config.toml
arch = "dit"
model = "class-conditioned image diffusion model"
train_examples = 195000
cond_dropout = 0.1
fused_qkv = true
qk_norm = true
patch_size = [4, 4]
layers = 6
muon_scale = "spectral"
learning_rate = 0.0084
momentum = 0.9
warmup_steps = 270
adamw_weight_decay_other_params = 0.01
Rows from block 2 of a small class-conditioned image diffusion model, named by matrix and row number. Rows with one number belong to one neuron. Each number is 128 + 24 x the weight over its row's rms, rounded and kept within 0 to 255. All counts start at 0. Numbers have three digits each.
After each neuron's rows are labels from the 100 images, of 14848 (inputs lightly noised), where the neuron reaches its largest size: "responds to" is what is common among them; "patch colour" is the nearest of a few named colours to the mean colour under the peak. Only what is clearly more common there than usual is listed. The data: seven-segment displays showing three digits.
# gate: MLP gate (model.blocks.2.mlp.gate.weight, 1024x384), inputs 192-383
# fc1: MLP up (model.blocks.2.mlp.fc1.weight, 1024x384), inputs 192-383
# fc2: MLP down (model.blocks.2.mlp.fc2.weight, 384x1024, transposed), outputs 192-383

gate.136:157138117148115135106140101099138130103141133130170128132072089136153136135076106126148129136133144115110119066090125088138101126159157130138153122112119119109155125107120086124130091103111126112137151123121077162111097124132112102101116161148104128139117114131115107151175141101161138117115169097145128153103124126136092142107127109130129113193120188171092113125143111137156099142090130136094140100113088147119166139100096084153088169157169157101119105094119145139082159123179108120145104174151118158125143133093134094157134090085123150145152139164098118096142148139091128165
fc1.136:137112122154098089102114155130180144113114137082124109145090097141184134126102098158137098168121117129147122106177151096158112185142164108109112104130102085070163106093145142101158104117147096127120204113144145113089128133095110149173136108140110102122091142162108152139143130113127144123102116149126103121141117128126099110127162143135118127150132137152059083154122137110144108157089118144136131101115069107117122166138098145112134188163097126101114112163174121104111150165141123136099132153099144168137158124141122134153110118128113124091197130111122129102147137089066117124
fc2.136:089118140111119120108118122126119124122125146136087108100124147130167139115174105140118123156103138125121170096127161087152130111124153137148118140128120119145114133100127104129076121120159104089140166119138093126140112147185113121108143141175104139136121185114158132149092128168091135086140175055152136149145130117114133113108131174113126126180086144043128150104190124120125121117156104142119138172087164138113138142117143111109115142133130128122101080155150101115099118134107121177117160117161142125138097095112097104151125089142112114120126155151110081114102108135126125123
responds to: green glow
patch colour: green

gate.557:113067108121176121075099137139088161136089136161133158113111106133112132168138109159165119121133129142114136076128134145091146141134122135099103152059113116088129163093135075114175115145124138109119117129120109117131165157128092119104127126141124131093093141123157162137157125115152153098160137163145132122132135111089136118090135125158103116157124122114124127097127103106182099146119096170136091153148140134103153150130123117151107119133175123138124136140156099096168135101165071102142149116103140105118104090133143127187092111101132126136107118106104133125092140135126065107
fc1.557:161094127133161125137118113145158116114096151151135128104118115177100127150172148117128172131136112115132158119104092168093134146145101156133130155087108113126107106112093151093158144117167153143108106122139125113087140121146094161123132115129142137089132133106124165116134098167127164120127121167165126128166125118103146126112123129116113128196125168133145120144116072128155094080139110200163074130108085155134125131156122109161107151166183141133129153115144134132143131169149130124116159126158115138087128089101139134175109146081130131119127113098148156110107105116123081154
fc2.557:126167122120172123117108130131110132129112095151152117140108142067126137114106140155116096140111124128105137122149137082176148154117099142171163139139128137114115158129147134122109149101109108165148113113121139128134120145123149098152093145104125119101126090163164090111142139167162134122149110127131102140097117135150115181117167133170154136123137116125133143136108103154128114144098097150100108100163125126143117100136140112066109140151171130130136109115148121142160146095111155099128125128176135106118144098121123109048096143091158159138125150134124134119092118149141182121
responds to: red glow
patch colour: red

gate.690:158128110146117106115116108061137148109105158119121150131143143111113141125177117167151113112124118228142110138109136123091081137128125108119122103128142139102108125073080133127185109151197118125150129158148141105148125093084089113121156145155097163156160122157153115146148119124117101113109156127121144096126140106128108117160103126155081111123147179136144104162142158129144114100128115118161132131117127182116130104087122152133139111108140154117107152186142170146155122113114101078120136108126124131144111123091108146147126127097149155147131125135184093149137155154084147104
fc1.690:096137135091127131117168127142103124120124111128142092147093098115136133123092149089115109154128105044125151109132103159143122125140128141118144114119120117152110112191124172123126151105115133145063121125110119182157102113145179139163120072148148124122085168124093136142109175143154111150135129084142143160102145142118141120114159133139140153125108073135093134131121128106113105139112146152077126108157120122112081132171093130104115123123132123128121111082119098129144103144107112167142151154163111179127154156122130120130098161126142113130112145142116130097117091116140134101
fc2.690:106168121132139151144153121097134119131138152153154096113150109121170110103114101136134095150150113057092091128167119146131140150149129124143115113127152103157141122143099179156118135112062117121116159148089139079161137112110125102113107106139148155098144119147144143067117157142129130121195127125180147116117115136150154119136118179169156172128123127155105120169115127090138117172119118126124111103136127100145123118140123153094089101168144114098150206106131130123142101161117115114135108150134116113182121116097129165108134110138122126111117120105134109116084137109089124116
responds to: red glow
patch colour: red

gate.157:116154111155105105103156138128128132131134156138082119158126158120143131133118118131130118161095155150102121156115117116066078131134128132144099122156105150132160089098175117124116116079149123136117081097142160101109108089137099116127157136136097123154107158130101135139114167119127082129162115110112097153089102074133128144077116157126131110187150109150168144142121126150114134115115146204159122086104121097173108127123110131098138125125109115158113109118151154181138134129113152103149155153130117139176126116117154112125113116123122151120137163151125146169114126129067113112
fc1.157:100153122127128124139125115112145127173113101121154102108117144124150159139124129176124147114132166155120129190134119173103107142130157109114106092121122113137176116069158162120089126128125124135131097120126113112169124080122102120185133108132124156148138141139151127120129187094092125094139131117122124141112114150119112136128085167126117162172133130124132176121111092168100146123110128124131146110139120074164078119143100125116136123134158102150111140138122120111145086117128133118124109150135170121158149142090159133105115114119170193111138144153124115120111144115092092148
fc2.157:141130133085133122116119155132108131109117154156122110145167145159084094128148172116127128073076142152130166110120128128119130147142101135101094116152133087123193141120144164090162129134085136134092143148139151105108147098101157135134128110129097121091099152070115114127169170120141121120195129083125126114088161166109096092104125147172134090115185138150160120145120146120172109131143099142127109168137147121147120127120155119169125167101143095128111107096095175108125137107117121149129154141127126141148131144134134123100100086078133158112126126116127160132149155135177136149
responds to: red glow
patch colour: brown

gate.474:165150107107153112085191132108110121073116107092116113141133129131183128110121128121122124153068116152130100120149131138105099075141142081110108121105108112111086119113150107135111106123130166116104106148143119146144133126106127096143112125133115124126184156140164112157093116128132117119110139086121133145120110119129108132105139102109143135149137119160176137115120163127156135130179116114117123103128146169085116102096126147159138107143115132149142130151153154131125116094128133156152128126197135182148155120132156129123144161103120110159141139145151143144128116165097119104
fc1.474:124160120074130095136154074098142088180155106116116104119109112151129085167132126152094126122108110117131118164109162148151131133118116118134144095166120112095143094133136139136114120126135112111128136144163097127149134112140108137132134108127123142133152185099124126130077142150088087165136124102070095113104125155125144114106097136121127144122116144162161116101113124124104120108150143151128147134164121161133110131165107099134154154101119122165153157159132085145139100088150132148146128139134169170113097126131135111125103124164112087098132159168125150108147135138164065135
fc2.474:105150142132088146121123154072130123072190159150129122141136143121169136143108124142149129108136123163141166120108169149116164135103117139147150167102130157175142116143127095123139107099097132138120143128163127105121104166096122146165127144132142159101171123200129087137125128124104114123113120140167157119107127130152104129137132152094138131145142125102138130166076116131150141145136160071191146128075125187107102135100102117185101140041155141138164119129129149121104113102129105115108167115101112099129119107116129117074104125097139118077140124119093115116150141111102158151
responds to: red glow
patch colour: grey

gate.687:109154109140199141118134114103125126103120120135108065132089113134131129120156164137124162139145076134146119084136127131119130139091150129152116123128119100124123151121099078097134123118124110114089139108138149152176142075134126112137104135116108142113140088092122090157166121162131163110149143108160184132125079118147144105173111122139110153115158126119152162101148125126114158171112107134091138152107099151103156143091103127097149122173179123139107117113108091113137077186116188151166134098117133179104130146151139121105117141086122110126160095137168137126140166156148140153
fc1.687:130162111178155122137148133110161122085090119130096117124110147164117133145155129147165089136151129144117113123145150106139090188201125141115108104144135095125193149146098150129117138143156130121102097113146123163144125108141148131144151132141094105134149141132114116148118107111168163151160131147141124107148108134115154116164133164128094104156114153095110122119128101143145169096105126116135134115132147144117106125089104131155129128113103111158111122136127105116087096151125147120135137152109141130120110141161116099126122104119134106149047131126142138141092101145126169167
fc2.687:112118129145097138092145102134117148102132128146130114110156128084133124134114112136100102148128114152166104129093128098165094129096097132112122183131121118132164165114140123135175103109113106158099169183116161130148118098164126146152117138111101102147081128137141120127129116145111116154134134146141054194149096168109104143109122096124136129115136130114174117156121144112120152121115116146151120162150120125132150135128136151103132138130128111140129139122141135123177147120150135138105123124150116126111153137140111099116192133157103149166162145124151142151111127130129119095
responds to: white glow
patch colour: brown

gate.621:143126125147142177122114127143117123130141162168204135092135165122094150125137087140108100118120106135133065149130062116152103106108095138109120142126140162102147107163151145110110153138178110153160114121138130109162112186130160118147161167112120097150119136130101131138154111117094160151164126125162138122099115121115150163121106168140159166153123112084150122145119111116181125141104142100089117138120117123152108127123142138152139115166134118142124170156103156126131127168134085128119153139114186139143118143123144118118131152129127124119106140148167184125154111079126113113
fc1.621:134093140124135129129126131093218168132081124136165105138090097153137156133112163113155054149115146145110087091129173148155106137130087150122119148133086121132121129128159159146139114121150100143157116129113162161102113092150141138134133135074150122113134155138129143131193099144133136131157130130135165146142117152141112111144128130154143109133107163096124112114136100124123119124117148114129116109117156121139086154174119115123130114150154107158134141120136128100143118141150172140148136108120152124146127144121143146114110122128126170106101149106112144134141162124099115120
fc2.621:139157159087152156157100130133149106126110115165109089133103134129144120131148129140163133133123101118092121122148150124134114143125176131118114135131153138117158171113142135130117145144142131138110169132171143117150137136154123139154128139108106156126125140123123096085122150178166142139126129146109128145102116153140167036147121178176114134114091086105153115138158122139137127062141137178153125120122123142062130145107142092123136149099135132154145134141157119105111084088058106164100142130140138129112093150122145120107117148138138154106080119156209098090107101128123124144
responds to: blue glow
patch colour: blue

gate.254:143143077101116141107144147174166169144143132121139139145113099117130181108158118114122119152146131068145128111061155136127088077143086116153168140133142106132139109178140088145146114097168141098142117137107133102116120084162159155129146109115138112124141128137153118105122146125121146131151139154099111114169118139135125098146157123124125182123099136152114146117147132125119134163145110133130153088109117135142110138119112095119071135159105139105152089148120157142139157150154140116131141176123109128144084113113146089125110093138145092114150145176102121110137074106181140132
fc1.254:130104099109117131130135118098110146095117124116157134101142143189116134128104117121122115126162137206112086110156104163139166137162138112116155148094128094118108102059074170138131135177121119154148124115176110121140084116116127114146094130103132149171092151121127105097115160137133131146173095081137161152113142159098165124093086137112162097072169064116114131112138124088115121111097131185086106121163106139065118141148123132143157148134135151149121145108148123139134104120095129116136136123133165149093133151172148145123123095142103158177138111148091177126167139084110110111
fc2.254:141145140052122123112137137144137124147093142117143149107109139086186185142186129135145173127115135098151095114119130094137138127133145137149139133135120135137128122116139084142103053127190151121148140169114095091109161092181099095122101141154139116165150161145107146161119145129115132155114144125085113113162138133141116075122129134118118093134109158163170159136153172126130107105114155107143095145089134115138151149064096140111186144141152153119149126101147125087129169118129136161145121114145098129111142152173133112145153162111148127142162120142102096098165128123142145122
responds to: blue glow; white glow
patch colour: blue

gate.646:138151152147093136125142130142110134117159134140139107137144132134115126139124134154084117172130112128126157109157142097129175132141136139076096106122095158136125086125132093143127107158124122114113108107089115103164142055145125111082129110101114090114151089128135112133149157108113121143150110101172142150114131121094153123125119129142163089098093166148121119154148112091127096131091147123150102107156116079122170156164126122115118136171122118127105123163118112120156157138176174175128113112123121124125120107119097082088082124134055110139131125070121184161145108158142110159
fc1.646:125137114126114116158149169148110110142139116116120121128154154162160119153154139218136119121137126138136142141159140100130172110138127128102122111135132132112132031149128130136127123111080116100123110098094129133145110015140142162080148104097106110136127149065136110126115156110107115153170091119156090130107155114119120087145067151112149126100096132182115163160130098110124112139138123149164115077146132097179139146128152085124156133166115120110135185148120108097140143132126143152151156105142170101110107160148125151111144108143074118127107099088130092158146108150108089137
fc2.646:116116138100119179108127092129126146137099076117135140128112111088058160101127137146107123120161118097145122107119121123100152150097131149098127117119110128118112077144133144124131160115130169142122104155129126172103119185076128176108101156107097147127121097145147113146142104103064133145143110139150106135153133141140108109137137120131130104107149155116123105128108072166123123133128112139127105176114157148151105102146178127132128133138121163131131100143154099099146162115161121130128130129140107150134136057112097124105133107147108130112134140117135120132134151104164162154
responds to: blue glow
patch colour: blue

gate.264:155107143108158078153107156105093105132146117147125120100112144124101138092118115145131126143132150109154090127118164194117124112106072120159139121152125169144078143107104202158131149097060082137162126174146114138137122105132152145123121128154096148121120142122175142122117118151182138113161145118138130142126120118117151156143146102143129108126140119155127148152154124105113113120130103102171138115146101103127105135130122119128136151139142136190127142158149167135111090148097160117137136106117124141150153126139098139136135110125174152155157145087178140132142120127098117144
fc1.264:172143138158135121140171112147132089125120110158127127112103159132135121154144123138109152108152142142187153098075092116137142141124157123130137123142140140136137160153150103139125102146152121159116153119141146141146152180118139145096060142136101155129105158120161125132109132155109105123124157147091145115121133115145124099140099127120128147147100124155159168096150146088122174126136137104178119177082135094140102121161132136103158171117113125098119064089144170131141150158164051103132174188175113122148174118089122138123149135158131113151132146118085171103154174142128102152
fc2.264:097119132138119104110101136154043135122099130119131127141131109109115122102135133118142108108136121157122132117091104163113180102116150129106148122129106147109114145143154093117133135101154142079106168151128129156125125083161177165115045133128107080121126092133158139156121152116115127129133090114146092134170136131143142125150158120117139148105131066093144101121136121160117165143121142150139145107145117102073135122104128127112153096134115177132151219104124108141145123136213178121129093114160136134145159106123117146121135131151151123118131090157132104131138101115120152151
responds to: white glow; dark on pale
patch colour: grey

gate.710:125097144138134125177152159138107101063117155147150158137142080154127131135151076126138141125144169158137111135127152125144124134093116172153120151115115163135130096146101164118157125151122151114174146131117171140078160127128125119139133144097152133149188123116113136138165080116133116146143102131155151148114104143139136124119104134103116127106157161119089107105118151134112128137110119109072131169111083097139191117122114110123183099135135171147131084177114116108104143142167155153129096159091128116095158098104140166101105093134167131124109159147099099121142122134156130115
fc1.710:096174159149132158109145083111154079127125175107172090146117147109144164129104110106122081130134105072142177155134139151082085099134133108090131133135120168139114145137109097113134143108110138126102119125132134142146107128118135139147142086122091081131151102113112140102114132167149112106147177115109165086126144076109164106150098111154114093125099132130169107129121134149118084111148082123115140149143172155103109118131121141099112141130123109095107146127134157136139071150092120108091115072118110109101145122112145083109140167124123151113136113118156136134132101144113125136
fc2.710:140148113155132131148105084104157096135117102147142160129102140139135097131124104088136109132130132072092146120098135143131114148098105140101119174145144077124142151119124108156094146144203130087071123118182107155150155154091125132092107155117111155117148134124102151110098144120153154110115147136076125142143139124114121093126151128210126085169105135146069127121100132101138113117133134171110132133126103104117090129171157110147175118103117146114111067135092149122142126160072096117158151113161135108101118209138128133125112184135145149069185143146153132111129082151085139118
responds to: blue glow
patch colour: blue

gate.346:099145113159078185107136104081118086127132076146089137140105155162132101087135103165112110122115163129107130110194130132128150141154148145152115159104144105120116108134128074082110130135111152147131133102152086085152161145079112160116124106145124086127156134102123155170119166138161146097166141123150148152123131111122151124114135131141127141126105141127146090139114083147075164125127162130144117160098119121091149141147151139088088144108141129098132149144145142163098141146134137177126126215107130114149135086139108108138129099107133144116114169138110134125167172163140166113
fc1.346:148139113122135161101118144116148140128118088071141132131115161145118128140118097190132078111098158100107122051143181150094111116192099147122091142181174075129165118136143114118126096148128115117130127068126105074159154120110115167134150122129095156075099093103156104121136135119133132084169151126135149130147140123130156151135154098111112100142129134156128092104159113115095099149106167141160095131124122134116164109124170140127102148111133131128147108115157192177144164155132115128114093180121122135117116076107157127126132103131124134098137130124122164179134166145132113105
fc2.346:097119116083165150124167133111143103149082084087154163122150156105162140161142142103125160111081130117075159152124128128130121104140063118110106143124122147141153124143083116112104173108123164124096135144083150159123118118119145162094113173144148147142127137102136143137116163128104167160105107117134153101136138095082096149160122089126124123140126107136139104150118163146081132114094158143153111119149140109129113144126142109161122084139144145148170162099151092154180148121104114101137139134146164128172144124126184119125103134076165117110128092121141109100131129143109109124
responds to: red glow; amber glow
patch colour: brown; red

gate.30:167156156132153131104102124126119127093164117140143157126119100104126121127177149110127143110146170193160111137188151103117098140174105110168117111158140124116133177124135133112180102097100128136118143107163102122115140104151124133092135109105141125104128118091129129103118092111042166128109110106155113136132090121095149129152139151141096167142124163130118132113159141119142093116125126162105132114147141084091142125119136165099170121145128127177114178054148128122155131065083109110139130126153133117133093129117112149135090146125120141123099175119125149125151138133086135125
fc1.30:135131146123097156084123105127146144120118095146161122136161131142122136157107080127086127112133129175139087133114127132134121099156162152139168140152166128155132137138139169187090147094061099150121129142142116156098151095151114132128130176111130117126137140141127127133127153136141094138158117139153136133141097178158090143158140132114144094142146109113117116159115116158101199114126129201095127140131124125146115093119129152156134110120133167131168119178136171113125134106067155127134144152117125146126048086131122089126113118117163085119140162138117173107137146152150124116
fc2.30:101138118162110135126146149115201153104135154172122097111120130129135177069153137140143126112145134184114146170125124161126068133133146166130103122135097099146147181155212129144121148156139088101124175132134099104143069161112128126147157160099139111104146138144142111148132174098179116110116130176104127085131092129093141114117136153126112153135153121128113130155112170123133125117097154095126133101128097144098140173116133114136138140118137143129129143146144150138113136112105152151087101165147154109197132092122146143151134112111112111110099106130124146137121134134151155094
responds to: red glow
patch colour: red

gate.727:188076153138112115126182120133126124129136104131116109123118128131118102129112132147090102142116126132148126119118142154168141134105076121106149165151073157134148110115098132128097122109131105128089110112102131122106144065140123111094106093114157141050070152084109137129134174121091142117174133170133109148118149135120147099118121145130126121102163145095113116123172133111143176105120114138119119098107146139106125134131141099083143138170122118120118149108112156180111112134140140109133133125107128125110109160152172125115090115157144173156129128131125118095117183117114154140
fc1.727:102112100116126097118136151165103101132102139126166134136104143162134117125145090148146132139121129152111059150123165108130109069153149105125155153108075126173117128134126125150096084137159166142124099199138114131130131162151123093169163114147138085167142119121128152138150090107152116141144122099112172112154129135084134130117114123133139147125155075141119085149148103122138158115087114110094094163113159127090096103124130136166115176139111151108083079172087135155109114122109164103102086128124133146156075136156150150152123140108136126118115134150133115094137115143153180146
fc2.727:118116116120079114120113140100158130130127113107135157106130107148116150127159137102141148167134129127125094113106133131115097074114129151121129138173133145133115164117117136128121127122094101148136116119157114175154145169097137144104147118095102139117141167136133142149115077180110126131145115095113091112141133136100142096150143172152132168101138159135125128139117126122135131117139082185107110112164115105144114113129141139175102157158131120132154089122142138151063111081087115087161154140148084148147133142133182072142131121117148142187123137138141140157101072133101117119
responds to: blue glow
patch colour: blue

gate.561:109151126103100123106135171157133104139140166164157162157121129129141175161125134118139156108119105166201093143123099114088124121071127153172179129126123170168150135129138145138135134090110132130129103152147122125156136123091132151134140124169139077156127125129131118108147166131109145161175140157124119109131139123188202171089111117115159133124110120178090140110120132089148107137130131118140105109147128094103135107109086084141083115110146170093149127132128131150160117113107144134130112123153138174142139157084135093145153152148162106119177123133137154163130134113104106107
fc1.561:131126133142108115107141170174093119121142123095150135135130153119098149143178144138094125113100115132129126116134182079090146116107126123092112180158142175130132138127106134140124168094128096105121111163102149124160154117128092123098141161138177143092122102106118123161118142113117133149148160116158124133114121175160188066081092178128105125122129122136130112118098081143112142130160134121162117186124121110133114133130104119135145114124120161143154091147148129133143102095186124119088137138155130077134121119120140135116131162151141132124148109156158141137102103120145088138
fc2.561:120148149138147113144102101145147120147131122165117098142114110122136130150118121126163118094098125098105128149125160179112148154098144126125104101101120077103133126128151113088109122111129100120084108121106124120090122143128143134107117109072147129066110124153094122132049149130136138136134137147136119171110147146135130162150151117117143132123157145125150109154123079137117120123184181085134077104162164151124121140168131163155169148095166137098125143131137133130168131109105148109121185144153109078146143142097151143119151128160148084080119153087128134135151177163108122162
responds to: white glow
patch colour: grey

gate.622:113124135130150131141102155119140094130111159156176128076108131158115115140120122095128091113147161124134079146121155127079115099110142112142162137137127142117141139140113140092154171077156060126131083162146191136128124132192094136161152148121122106131116121139148175136108101119127181108140136151145145130104139112132122109100081144131116136132141128135131125155100110124113144157128165098126128131070152170129146136143118150119138108082097100145083121127134099131134130119130091117108129151167122126114066167108131141114118132156083149155099169167161138160090134119115099127
fc1.622:109145120096134152140120136131130132159135116136150125123130120117119102144087119127113141095136169127117078122125172164097117106124138097116155178162119140147125131121152142141122126138104146082156109117136138154164142078155116138156142150077093125101125110137105143132112166170110136086103109150120095136099119119103144079141099087142134140110080124135132103127119086093122149107148152077177152152084139135155119082123146162156151135106085119101136133105156136174124103106154123123066111135144121141140038142132181100100143136101090115142147167105124078152088148150137068067
fc2.622:138123161103113144139166104086097136145129139145195099103099144094141151125130107141135131155159135145111188136157133131187117098129140126116134123061123101132153114122132133105112104161158117143111132121120163110150127141139136127060148147108130118120118106109130126142087153109126074112136138087137132139082142121106099163149152133110138157144118135110141120160137137136141081105156139143149140118161101117111141147143087152115172125125109125107136111128165121161109114126127139107106136186160101085095116125171181125127156167118117089128104144128092136085138147123070151138
responds to: white glow
patch colour: pink

gate.728:164092112134148116134154116088135128187112148156151141096106131136137184129180138133086098119168124118125159144150141125180116088144106125139194093163137129140146114139154117105150091169135148123129120158125155169122131141127151156127152154156196130123106171125142123140125049080125150149121161100136123172098121082128154102153141125168082173131136099159096149127148097117117157129147134111142129118161117144104151104099103114135110138151122117119143178153149115123136123122142117112142150191146127116131120111123112122113135164120159139144137142100134148133138092173141145174
fc1.728:119151099138078142091141114145140138130159102150131092150135141148093102102082141158151119152126133167154102132120082108116112134125119139161105191083085064126156101144093123124129140105124096142166143106129143129088073118139142121096165131105111121095124079141119137136129166129108108144107144155134153130121146155135142121142102120118150116125145138168142130109138169117115098095121110159153128106094137147094175116101141165127139147122114135112111090103167130142111087132133130154172125094153148145132096111130076132148103094136106125132149121074127120151118092093115126129
fc2.728:144138139120157142127115155108115130142157137111116127117168143162162139127130122141136110126105112150168106079148145119116133145145141124113138112097150070108124138137103157132134116150125127131091134120074132138130116117123133066133092111103074148195160117159110119127145156143123116105100126143147133152108119142141123106090168093103127131130165139109095120165144145099116109130129125110109122125150117122124112108126142146132139158121144151098113130099130133125126134120110132095147142111105147138099138127121147131116097141146100159093112141111131104122124129141152160116
responds to: blue glow
patch colour: blue

gate.708:178152106169132127164117118144141142115108121126113134116117116113125119127120156142131123137148139140174142114093165162149115142125138132104146121131107156118119152136141131121083134128150147116161119164075130093132113138128122148137057174091151071142116138147141118190112115094089112099168158156124100124140136082086104164122138161065108138123104152127128138121150110123125093132139137109175127133145117157104156117138109129165133084129147148107108179194121129092145117116121137107142126091139122112114155129135135134125147121129120135152123135138116116151100148136162145139
fc1.708:104077126147120161115103127129100151128120119123148155091119191136145161099120102156122155099120115107110120085137136169143150126154110127126080141102139141130145137101102131132122180126114115138112151163140138138125130166142120119125145092165120131083111139171124174098138117179159164106132143156118131122144138126126110138159100133164111172126113113151099137149145157085132150111101133151107115201142133129135140127100138085155111146152150155167104117111141132123150132115097094132104155089122114136116202121130117172150165120114167146112160107092142058145133177136138081159
fc2.708:157150134090151166103161130107122083137107114147115092161160136140134148119112093110132135113133128175138102108092146157151140078142117157066134130138127094138131179203148158159127123106170163117199143076105102130146127129143153115122103061104123135109142119080126105234139070109116143108096124119118180113142123097129123130128098163150107160123130139140084121145088130137131134092107135123112115126124113126119142134134105145158153145134144102113144106106112126131158149136150129147160113084136127122099112104127132139125156111143131146105168134139166126110143120106142133156
responds to: green glow; amber glow
patch colour: green

gate.659:091155096137095154150142166138090173132172143105115161146111118128180106141134131114103140081123140138141134111161136159161092105105110123105105122125129098088118130121115112105118126114104171111090119118126129136108112129118132155095120117109106115130101128101118114105114117111111122087098104104135106143139133111116130173141147143139119113129119101153086133129118087102126129150119123119119120091167052140133161139137148101139128128109129120119154131165118153109151118160116085184144106145132131150126163130160109115144116104126116120127132143140115085137108135103101143137
fc1.659:112159130179085111110151157130105143129158128112158156126126129112152109119094142079106153082113126114163102160191084147168099106100110100104119109142122117122113111109136118093114143109110142129082158125097127164071133115113125142107125073074087127154085122106107087148114121096125120105119120123134080119144169139116119140171121107139124133131153132143109094128119108120134151124132139109120113114170166135130144149141148101102131155118146128113155135173099198118154116130147090153158126182126141141122159098145129115149131133112149154145105096113125109130154111101097159103
fc2.659:134110104154134107175135150113118082152159092141119174091118106154099105135109117118111127111131135142118124099121120104095120127138138112098111140120134120145136117149136124194173109131111165086133121132113166174149124131124103127106152120121142097156113110118120148108097163122136145122144153123109110109127141125098128140143155149133138125152122115112118132112149124176160176120168105118128133155128039108120133107139155136091110120125122101090107121111116129115204132098159146095178113127129148149138145126086135100124108135048106112147099136114111114110119120142117137140
responds to: green glow; second digit: 4
patch colour: green

gate.317:154120127098138107105201085088153124150119079145157151122093137107126115161126132165158114077103127154121165124131099096124131124115116105101146137134132117101156126091103192136122143155106120137141090142116078103123122129174113144135106115133116108109127148111122136079125118082085165124150122121159134074180139128123130142177148120146135109127126131108109171143127106161132118173161160143085138105119143159131110163117096077141118099162143157145134134181152084147146114088131151105113132133140113109111118113122151120100134097121160085160152130094138138134111063157107154113
fc1.317:180122119132092146098116117105171131136120127127125129164071136104126097097125137133154089139142123143155139159117113167119168137137115132136118129151135168110126148142090127124122148159108130100117124147106146102117128110113128199128087087099143079144159147128120125083154131117105130153121123153084101120150117056140134119154133158134128118141151137154122143091080139102092104141144174147142108126130088147111159164102117152118152154114196150166100124090088110155178111132102124112137111143148141130144139161112153113135153102166120126149155091095112110114152104100083144159
fc2.317:095147124146091130167118126150140136121101172178114112100192096151125149118137167122112121113125135092159146140112115115124131117125128119204170110128130095065131140127184126116130118120159102146131107152137123165109106096136124145160101138105130105142110159127155141134148122121102123148172142116127139130125117074122120168100140126103114167190092121091118101107154124153144125135138192107131125125158147138142163086151106126136125142171212130146115113111131119125145128123140139125110154153158140095169147146143160112076169142150132139123106163145130135118167131124147093108
responds to: white glow
patch colour: pink

gate.294:152145105150122170142123122109152123160095150107145122124107119128117102142136132156135076130182111156134084125168112122150128140150133093111131118150152139140129150121143113106130146120122158147134121105136112133114098093136134145139142106109159114130117142124071135165151109098112151138145159136128140112128145081125136157095117135101121099182117121168138129086129162181184132136117121153183104107100159117119114156172100113142135157174149111109113116123125138143038124147163122143118112123112093141133156091136131136128136111096109174090120116083143161115153123152166145113
fc1.294:155127137097133059134115070117169130099111120159149123112081086133166195128118119122145143111089135126112121117122071108148130116136137137124128116092134150192193123112146128125151165140098067138138097142127134122099154118137123143147117158109173131108099094119111125132122156149151124140067145135137173107105134082142111123121086092149123141139139140114126113110075168106174118117123128113102161130109140162162136090120112130166165100185145166129120122136115093134100158161115119184132130131128111145106127125119125129099154142103175125125144142129116123134150140155087132161
fc2.294:157083131146096106163104101183114116100175123122090111163096142144119178139144097133083159099083073132118102120117138165132139161131187121133104120155146111099138139123129155140105137122122102142147133138123107129117101158111131121177125092167142142173124090116120115158108131141091161134104135145124141157120134136112126090137162152141127093124094109137103128110091101133136125167160148117134133140124145144107103173123151154142134106125109106096152106080169111186125113108126119147099153117132107162125167105139098135125167121171127149129133123180134153126118149120161130066
responds to: green glow
patch colour: green